config.yaml
model: "image autoencoder"
dataset: "short English words printed on busy colour backdrops"
train_examples: 22605
image_size: 48
crop_scale_min: 1
horizontal_flip: false
translate: 0.12
bottleneck: "plain"
downsampling_factor: 4
encoder_arch: "convmixer"
encoder_norm: "batchnorm"
encoder_activation: "relu"
encoder_patch_size: 4
encoder_depths: [16]
encoder_kernel_size: 5
encoder_widths: [320]
loss: "l1"
latent_channels: 16
decoder_norm: "instancenorm"
decoder_activation: "silu"
decoder_widths: [48, 96, 96]
decoder_blocks_per_level: 1
decoder_block: "basic"
decoder_attention: false
decoder_upsampling: "nearest_conv"
init: "trunc_normal_002"
residual_init: "zero_last"
optimizer: "soap"
beta2: 0.999
learning_rate: 0.0017
beta1: 0.9
shampoo_beta: 0.95
eps: 1e-08
precondition_frequency: 20
max_precond_dim: 512
merge_dims: true
one_sided: false
adamw_lr_other_params: 0.0018
max_steps: 6300
batch_size: 384
epochs: 107.0
lr_schedule: "cosine_restarts"
final_lr_fraction: 0.1
warmup_steps: 180
weight_decay: 0.1
adamw_weight_decay_other_params: 0.01
Rows from block 5 of the encoder of a small image autoencoder, named by matrix and row number. Each number is 128 + 24 x the weight over its row's rms, rounded and kept within 0 to 255. All counts start at 0. Numbers have three digits each.
Before each channel's rows are labels from the 100 images, of 14848, where the channel reaches its highest value: "responds to" is what is common among them. Only what is clearly more common there than usual is listed. The data: short English words printed on busy colour backdrops.
# pw: pointwise conv (encoder.blocks.5.pw.weight, 320x320x1x1), inputs 0-106

responds to: pink ink; white ink
pw.234:118114112106129130150136150115117154121130174126130093143120138140171111113100170135148145119132151141121162128117091131144167118130116134120143064126197071153116097095104067085064092127111143117093109141117098105158127100148143110113101116113145120103126114132098159145090102126115111138127122139144124123114134070091086

responds to: yellow ink; white ink
pw.46:134142126146138149096145162143087140156089080125146115161128115118105105128116116133139109144091117122131108146123110098106103154094100115096107126075108139139123089136077116099141182101146125128162108132113107115124126094170121121153094119138173167145165116121169140118148153085145130116124086113115106145091128138148108

responds to: pink ink; white ink
pw.34:108103203112152128118127086123145145114103084129139114136150145134155128119138135117119133146107115141091146152148103110136076153171173130136152147140133106104171085142129140114083180152096126163152155143132158088156146089130135132088143103138139129158124097118099120091097142127139151136124085121125152106092121110121096

responds to: red ink
pw.31:098107111150107114124145151126160109107108152150154144127120112090154115129161077140118149100156127057125111089128126121135130096131106094131120151124133165147144113120159122178136149122134111136135142165150135104087139150170120099102118151115143141106125148148114167143096100114151148101105130116139106112129157150120138

responds to: bold; white ink; black ink
pw.11:129097145146177102087139069158102125098106155117099097137109110134150130114115094145180140130096152143147159141114149128140133184131128111154146119172112129117123120140114116103109112145099114146185121150143108100120127134127123141113084114138140128144115109137135127143125122151132184133161111093128137093121143101120137

responds to: red ink
pw.90:154152126115117116130099110106155135155096085159101133139118155121170178127154148157108145096166134130120158135114098099118135126083121115124106171104102171096157110123149118125137098129111173119102168106150160151124102166097101137140172141117147125116122153132106116154123096120154127145135112149084111151152125137113141

responds to: white ink
pw.194:134109123154146170155178163116129115137135101144141106127137148128144121140104120133102128148135110148135113117119096073141146104109113148123111116135102108149131085114149136117129133117132141154145144129129171144092145093146139144149127112114076075118169160156141138127117139115116116141169142113115132126111110146131133

responds to: black ink; bold
pw.70:097113162144137157117120116119130112112131144117111149135129111170101143142086109127148135104119112105105168149089118171119113093106109131118121124120151153143108136132156115145156121154118117159082127137124124125112129096139143124142137119162110108115142153164130086122162109144127098156121141110104146177157109112104130

responds to: white ink; bold
pw.304:099150155081130088153139160149149131150130124127140140120120123079148158147113103154129121103153105139141104173162144174129093121110119105111131154130149083151186128102174112126109133109142108096132132157100117131110097069124159140099169111151140090088165138138111092136125127147113173111144161138122161127173151186120126

responds to: black ink; bold
pw.202:151149095125102140086136139122103158111141152109101102103109122151097088146160128120133135129137141131136169144141136121071199157117114125126119100144125118098087114179105085138128170132139179118123121147103095138121101192124130122123141132117122129154156177127122105127162139120092128184139134133129138125127126129139111

responds to: green ink; black ink
pw.258:126096136107122135109168141079160122119132122164108128124129129113161189148124120105138135091109164129166118081111124083143151071147072092137132091126144111172150130150153118125097106110099114158110114118173040119131101106156153148123095117146135129113141135151138140148133148110146111114128163109113128112142100114149152

responds to: black ink; bold
pw.312:159128139086153121125145120171099145131143115142092113116139135107119146125101127118132136172121106131124144119106133128155123103098128122148160108142127155102110160149152100123115164161122106116130139126097133111125103131107138123091172157138148099139130108159097117119122107117142144112105156131101099166110153140092175

responds to: blue ink
pw.286:132125125085125118115148140112122135118113123157130124140119174138153139134139128114070113088079129087150117122165123167124130121126102111171102119099165116121110159153125098157078127154170108122094121154123091121138147163149134109112156146168105088109112132106100135095154133139149128155125125158133136127128170118138129

responds to: black ink; red ink
pw.295:177146147124137105136127138103109160122134109097123142145117148124125172182184137079132116122121101141112142144130113138161143142158151153090130146140118139090147121103133171109121141153098120129134096143139127112117096147145147099147162147166151150108102144158172156126160134107134124173110155178148158136120113121147132

responds to: white ink; pink ink
pw.265:092103135122138161150133103163064126118100122141180107161096147153116110163120137112117124118101138096142153127101149184111129129155132166121104113093139132176120103088105133161114132141125129125177113109132145097163125089139173112123127139171140094126112122158087132145127126153120142136124122134114139129170158096130115

responds to: red ink; black ink
pw.114:108109118140164141113172112087129169156152106123143109130143156139090081127146123107117129103129143129132122166126105175110107124094139141149076106132146111126143092143102120159102128129183126129109118087133096113111126155108124123166124132148164143114128156101133133138112167123116120136102140141150119120134159117126137

responds to: blue ink
pw.282:116123126159121084158095138095132111119101107133116180099142123111141105120110086151103107097157157155099130147167146112097121142139157071131123173141144103115123072084152110157082086121118100155113107147207175146122136080149083139109124150133106113136182140121148144151116104097165094126138148148168134117139135128124126

responds to: blue ink; purple ink
pw.305:162151142096149108127134142131107135087153128197091126116182127119103142087126134120110147120123123105125161131150121097099073131149147135137106162137163131149131111107159103081095087168120141124102132105120117118169143162173116128128112131118129139092134120149091177156118089159142155098110117160156114103127142150118138

responds to: red ink; black ink
pw.279:149147153101117156151081115104139152164120120132117140134109107104136154135172087152121166103131123127177175094150118117128112134169100127142137172140095155149108096107123103127129141112135116142084135140083154119122109144092143129149184131152133092120146138117152126133125110101139121123115135119078128139120136148098095

responds to: bold; white ink
pw.306:108156144159080138140134150131130135119077142113149095145111108127112125131140127101099113166158099109152104145143110114149102141160117145140156126087148124138153104157122100180098157066120080129162110133129130105150134125102115133135118142134101124136137125174101131137154114141121137114159138113140117180092121129134106

responds to: yellow ink; white ink
pw.53:109137098110109122169089117123133147126071131149118128123119121163137131139132158101140139117140138131150096119125126118087147114122142154140143105140118132115121108122087145124102160089087152105145153147116124140147104099119113136103146136116120174138103148157167105128110113171145169134126129115144118141144151111106132

responds to: bold; red ink
pw.247:175144110169127115100119152140126113097118130108074052127170130140152109113122185133172129125155134114136099118125149098133123075161139130150105098109127142145114120123122117128139128116148138112101143136128101165144108137117128127107162114132081098144121162127166110144161126108129115129080145106137113092121161132159171

responds to: blue ink
pw.6:156172121125138128136158164109131096139113171114133201123120176161135113150107125146089124095157117138146123128137106158126097155093120125168108166099161148137138150131119087134118099130158093101127101115141146168139126115131090115108134156111176110135151173109163132107065136127172142136122110120117139145079132121146122

responds to: red ink
pw.86:111132168123080108128097132150162099116119076158136138093106122118132145144130106117091110119165153116089128135100101114149137104110061097173091118150122115124132113118100169136134147130089132137108145122098142150101171165105165155122119107141153156138121145118139158141177131124127157143106090153181121128155110154113169

responds to: black ink; bold
pw.172:120118154106110105128134141109115091088107111064140123124097108080121081097142091154129123112118094159137173113107139158099105153154167160155127138163147132086131142116114134162095136124162124124160146146125144127134131132144143142138108166093131079125107119146141076173122115132069123150131140080167132112160121103122118

responds to: yellow ink; orange ink
pw.182:096144128108120097135138122119123147153088161133133097116107114185123131151135109135139153120117113104075146126116132132124141158091128117112146088080160141174111090128074168170105155129119125147157125138110090092132127084104149114146156132131135157153147130149122125147139124092147114169154134093132123163106138093141135

responds to: white ink
pw.16:146140132145131145131100113169132149109128136095117139156150126109131071166129087116112135134089141141133125098137145145111098119150109149125121138117169140142107127121130102112136121145128121119100091179132115101103129110148159130113083107152114142099133094131112142169125143137105111157092141099161136120105113147072122

responds to: black ink
pw.242:093106175123100115141151129138150105107107127118135114106104118155130159178140096093152105175080149109175136149082148146114165107136135128162130119161094121133134116120116106167092117158128090107136098098142124114180121103168154087142184110096101105159149141136109127115148093124136134153127140109132155121168134131156117

responds to: red ink; black ink
pw.297:103137144131083073110121137116114122123134125116103147115171126140163111097150129162114143099131140120142154126103121128160125110125126178144121093129121126115136097130162133106133112144106197102106147120106082160156152137147111114095087132106131138115091078125136084105119133131159121111098158146141134130164182148083151

responds to: blue ink; purple ink
pw.186:145106156167131114131130136142131109120114114166156117165065168145145139143127113166087108144087136122070108159164139166100149107154153136120130130119131130102110122099160136142089103138105098167138155101131120110156122136113149122122139157128156122104132155117144090131157140132144085118138164127140162158132098161127137

responds to: black ink; bold
pw.272:115143112099108108120117114119102109140100112124144109137094115113138162132138110101128097083118139121115148112122140136130081175124150162135078110124123130127106121119159104110127103105132191134122081116104108119146125143126145178140110122154100111146130168108172120154104151127129142171156173130139168104063148144106131

responds to: black ink
pw.250:155083135072127124176133117154151125094139121145115118132188132100064092118144105116101151107112126144091107127085114086095115135135156149180118144123120153100145119133114183142130110159123164116136127121113115136104140137149108121125120138139186116139173135113103130141114106123139142137081133117213131114133090131138123

responds to: red ink
pw.184:132146108106149099159132082152122123135115148100121182139120122114113123134127111174095110105128098132076111131124126161154147143094136110127101106151144145121135101115159141105155116132127095150113173125108181140143145140110131122111172128179147154097145185148143091126171138143120101124116120145118148090149086164115142

responds to: pink ink; white ink
pw.268:136148170089126118116177095128143109136123110101162119118123098136137123155168143095093130113105128165089160166156152174126086154131134124136099159131091142132145118111164106151110111132145120115137089128105110109170079142109130174140168125138123128130152140132117095137106161095111114158183120132120158087105137130107135

responds to: green ink; black ink
pw.106:136089103109141109151158123120146099104136109125128087160148150137132106110164084131099156113138126155125129137100121104118092124113115162129116101163120139142126129104150117124119122120154100122151176133144070115144074127147098090126137146128160152172176120137150097127137119074105153132149146160114132119156133126162074

responds to: white ink; bold; yellow ink
pw.262:144152135132129130115162068114150142141128096091129118132143123082129108108122130124146140091133127133148123054112111120122105113141103089107148159155144160157131100113121138135186131103106140150126141167148147110134119095086173140133122096110128168108136157111121150132101164144114116154165123140126163169110113131126114

responds to: white ink
pw.3:149143104100140143148146095102116183177094088134181074135138148106196152122122130108158168120092131122138133104110136074151118143151125136138118142133129152121156110118110120094083158142113124121114126110121122120119095106135151131126088134145136122126131133118154119160121158113169101153147134121133108147139132117091125

responds to: yellow ink; orange ink
pw.20:128100088091087113092129156110146134187105108112113122140107134120145129133124118133138126150112154189136167131116115125107153121091141120131155148142129132107142151149138178141141155114107134149151119158131164135105138108127157148154134129123110150100144177147126132134150128125148146102171105108143103175113111091142111

responds to: yellow ink; white ink
pw.145:106100106160113131119112190121181109145099130124122091092105134136125128147093160114147160130107156101110100127147108142101170165141117129144147129098130118154157089118117138083139149111130081132094095088102125122118086105157134129129161114164132146144119124106126148136149137123172162138163123175077123097108105124096119